Weights of a small segmentation model: activation mish.
Rows from block 3, named by matrix and row number. Each number is 500 + 50 x the weight over the matrix's rms, rounded and kept within 0 to 999. All counts start at 0. Numbers have three digits each.
# conv: 3x3 conv (model.enc.1.1.conv.weight, 128x128x3x3), inputs 126-127, a 3x3 kernel for each
conv.0:478513521505503478473501456472488509520485551489465552
conv.1:503454521510508404519569462422472623465609538468470584
conv.2:517494481538503478502550580530532491514532519480555593
conv.3:517497536508517435528472454540516553470482526520527523
conv.4:538570471482562499505484513498503489485443425548488505
conv.5:460503483471574517507520510567567565442470529498452492
conv.6:526469514546505459512510508469513461411485541515543548
conv.7:506598489455494521449494614446470494487498534529544550
conv.8:541668520478426543500492507466537445541413443517527520
conv.9:469502513556508462482487519438522607500544484451478496
conv.10:473552627511538552531545555574442565548473456526477453
conv.11:542494492453471392543531576493500395486505466526531445
conv.12:500538471560577518493551539492589524507530494564504487
conv.13:445540541483565472506447486476451530485396530533488450
conv.14:443492548472463495452474499520536486503497503529526500
conv.15:453414507502726669567507450578523451496437485540514465
conv.16:480479497505522507541504497495470513599597498504515483
conv.17:457404444618577607616579529581615522509279611516378538
conv.18:520527547418521535498521416408656596427602481534471539
conv.19:528506533556541494497522519503438485513469523442525614
conv.20:506495450480442494487490511524493509576475447592476415
conv.21:475448446506472571546383562476428477455527522503557594
conv.22:509520499569584460543547500531508458559522490525455575
conv.23:503387466516472473482503508429443478372531478559541430
conv.24:568537498529459486555484543494520482529486536544533486
conv.25:578502494461409513527508561525534526508429514493456480
conv.26:485444470400440666501561529463496496472505463488487575
conv.27:498464517500470508455504442550572424594473566441502454
conv.28:529438460531420418619496407450523496476545579417495430
conv.29:555535470560472542558540507509524480476390519504546499
conv.30:522502525568560518562558592506521536566464483535445460
conv.31:448536538499521548507563560467549516489500490467567443
conv.32:466509523543494571574525553452537468486568463463458472
conv.33:462405446471470487467436450466430542554449431517510459
conv.34:502492515500490544481563510468535561417538497451521567
conv.35:562576556525493433547470465458522557539566545459584533
conv.36:462479519502517496534516502506459500518488517471527584
conv.37:526491551539531662435505524493471437469482557534454470
conv.38:456484446582513533492487459441464503491451503509493486
conv.39:482567578510608522459520568527516491556498447556498532
conv.40:437444413530511475452497483470503511520498501516544400
conv.41:493495525519530484528520485514446464437565457511483521
conv.42:500575574478566608546507541583475505606536398442579649
conv.43:528596519441566670463527557517444473468600456497574541
conv.44:507480529481464605528553528459430450428500511503461468
conv.45:508501540443468436531478411515565502481471513503479497
conv.46:506586500413617498531503558450540466457694594516434527
conv.47:515463483369321488455429453493512494559423617533529537
conv.48:471507443480532540555519524476479478433506555541481494
conv.49:579454464502602597510586518454547537483491540566567507
conv.50:530569484567478516537512446493481504445443467463489503
conv.51:558463453539484463560514540543491479488486428509466568
conv.52:518499514567552487561581534487440474483584371408431468
conv.53:380522505532538519513519472457504414446446427493459438
conv.54:477556559471526513456453428478412393536590470465493504
conv.55:570463474544450475466542553508494548525541487555492458
conv.56:521489551569385501521510470529422461476556433531583455
conv.57:519515500564489525481478517561566498525442488559536488
conv.58:477424439470479505489470473601558509517420532527500595
conv.59:426631481576315557562529435473466534547429523412596454
conv.60:458470547482517438498537465592528559611457444482451548
conv.61:536500532616425485497518441475527596420336578517427456
conv.62:453385476445412429571477496521501492620617515457656512
conv.63:486499606509525478539579507509535516501523515460541547
conv.64:554448502465497437555506487500541516514534470486480497
conv.65:518439533545542527478465523506557392526548511544485465
conv.66:518572513569638527516478506500506502475550553546518493
conv.67:541550527426403548531555602458477450529546464444434554
conv.68:567672521519307561439506578607481457612576472521462525
conv.69:567511553491533529454513598561502468534462497549513480
conv.70:526527531495508433461521508467466530547475499564503464
conv.71:493476502509479472534502452522485529438512483481439493
conv.72:544532493502453479483468473509483481456420486521528492
conv.73:545569521443507571479482506434431528451412488488471507
conv.74:492525461535373469522539497529448454525512492408572457
conv.75:537509557531506587500472550525607587580618580409511481
conv.76:510522488515528492474496396577441479521490598572497479
conv.77:695726665650665429460376492464365418524482447499612491
conv.78:461513474489497587486519532561414497596474520560570534
conv.79:586497509664571432601482443473561560336454566432517528
conv.80:491429472522352578470542487479483341476518490504506496
conv.81:461498450517446464550523439572381587516445477482514398
conv.82:520483500466471502442541547503506499565571546487585493
conv.83:506483420397458502454471491609511498670557523556555454
conv.84:566560522479465504514507544491545540473431562420463432
conv.85:453547539478541586540593560559518481482511519566511509
conv.86:584518535538414504555436580499426491564411445442515485
conv.87:414493503454461448413404487485443415507378544538458513
conv.88:519482624486604525529485434494545491517618456454432584
conv.89:487553497450599558576422452445572531547423537448504527
conv.90:459462546463453498551496484455558504486517492512526553
conv.91:442576472513401490541505490559437435720506461528700471
conv.92:486436418528586560448478487501453510479496332516597533
conv.93:489525541410557495456490444507559500478500489545501515
conv.94:462399471365466536478568555528504541532517571465473508
conv.95:505471462528522530430531541419447537441508512455488583
conv.96:455477426518505423465508482448502466494490480463490461
conv.97:546538454581440461510518478596575440470598461433606557
conv.98:546374479491512468502555509501525595409536483480526514
conv.99:516400482466528539453496489427532557477501483559506567
conv.100:466420511419622589444502519482537563437567573531443538
conv.101:515488477470542535468564625486503452531506488534509503
conv.102:544536467529497548556580470481532575500443612376504585
conv.103:490491461489425389483463580577470407535420555521542527
conv.104:537644370470303709532523506485569412557497519442516503
conv.105:508523476529456498470546518493520521510488455447581488
conv.106:429468441549568497541479529540416497545484515513518473
conv.107:478497503530595487540566505476439416578559490529475483
conv.108:453410486489508439543556516496523543519486465538439524
conv.109:532469565521486551475482526487519462442422476518450521
conv.110:499541544578429541493504554436439556585449456552453476
conv.111:410553544478516445459471427431561576469497495517395507
conv.112:521471491467505484531513489454511609461541542393631553
conv.113:526479468455495458517462551506506493525493496516544493
conv.114:476530491515460495485450481534462489474554579444598499
conv.115:468509491456408447466493484542421441547442442501534471
conv.116:587468541487479522441503521491511538459481568545491542
conv.117:564549561538505511528500524492553463429531457429454468
conv.118:506599457526438461491553556501565544546551415494441471
conv.119:468489605487482559524537460495453498491557613453452512
conv.120:456452485499733529530445477508516482406513494516495531
conv.121:482463478439531489486466485533552500482487564470493618
conv.122:496462530528480553481527510515476414629459536426480428
conv.123:522482508506570520533524510538467557495508511537467571
conv.124:493484499447483483500533502438497451550458462515470483
conv.125:500564402499504487485516463547407484555574438557647486
conv.126:484439471548476496481509504457516609487443524449501481
conv.127:457474506548437413485450455481545538488467530521478552